config.toml
model = "image colorization model"
crop_scale_min = 1
rotation_deg = 5
loss = "l1"
widths = [64]
init = "lecun_normal"
lr = 0.00225
eps = 1e-10
alpha = 4
batch_size = 64
warmup_steps = 380
Rows from block 12, named by matrix and row number. Each number is 500 + 40 x the weight over its row's rms, rounded and kept within 0 to 999. All counts start at 0. Numbers have three digits each. After the name is the row's rms in percent of the matrix's.
# fc2: squeeze-excite expand (model.blocks.12.se.fc2.weight, 64x8), inputs 0-7
fc2.0 116:513473545414474513535519
fc2.1 073:465452546451433512491491
fc2.2 097:532503516448432481455458
fc2.3 096:534539495497497567563542
fc2.4 089:484432524458487482443458
fc2.5 103:485522520432469511442448
fc2.6 060:452504502452437449470472
fc2.7 063:552495463457473428503531
fc2.8 133:464477534443446513441494
fc2.9 075:520511467466450580518530
fc2.10 069:495479466432461441522467
fc2.11 081:414510523472484495477444
fc2.12 127:487517478453417482520455
fc2.13 093:534514508427462491541446
fc2.14 069:496532519589548485469498
fc2.15 097:401499521485462501472491
fc2.16 082:472486541408470484519485
fc2.17 151:515504491556590465506507
fc2.18 069:451462506438471488448464
fc2.19 128:481499508452427529451463
fc2.20 081:499513492437421458523511
fc2.21 060:489511461436484507442443
fc2.22 080:460496533421490455540490
fc2.23 138:502518527566564484549526
fc2.24 085:500518513576573534507496
fc2.25 108:457517484436438548510513
fc2.26 069:462551453461450456522493
fc2.27 106:513530451442445527453489
fc2.28 084:522536529438477512522572
fc2.29 096:529497518563581512470504
fc2.30 099:576467515480446543520505
fc2.31 058:469476441553490486492568
fc2.32 102:484485522433454506430481
fc2.33 080:449502508466478515437435
fc2.34 117:463546452433484545491489
fc2.35 107:489529547566552480543486
fc2.36 134:463552495542533507525572
fc2.37 105:468497520408482504524454
fc2.38 068:433461545443487496483468
fc2.39 110:553498495448426507487539
fc2.40 111:502496505477435480569553
fc2.41 100:582451503455486518470484
fc2.42 103:548529495462482440558472
fc2.43 100:475502525536525471420452
fc2.44 119:526488478481478506437418
fc2.45 107:521481530464428505557536
fc2.46 106:482514557584539495520497
fc2.47 087:447458482478421481473490
fc2.48 086:534484538544557462447478
fc2.49 113:507498498452399506503486
fc2.50 136:548494520437505485558550
fc2.51 099:451479504473445532436465
fc2.52 090:447515465452471542556522
fc2.53 090:548429529469473510522549
fc2.54 130:506563437443474494472490
fc2.55 112:585508517543556509493491
fc2.56 130:523535453543554523543541
fc2.57 067:488578490462444532495471
fc2.58 071:544514465436466458451493
fc2.59 076:478540468434487559477466
fc2.60 114:493482536420444486518467
fc2.61 100:483519472475459451433452
fc2.62 131:473481506436477489437447
fc2.63 105:471482550558573481510499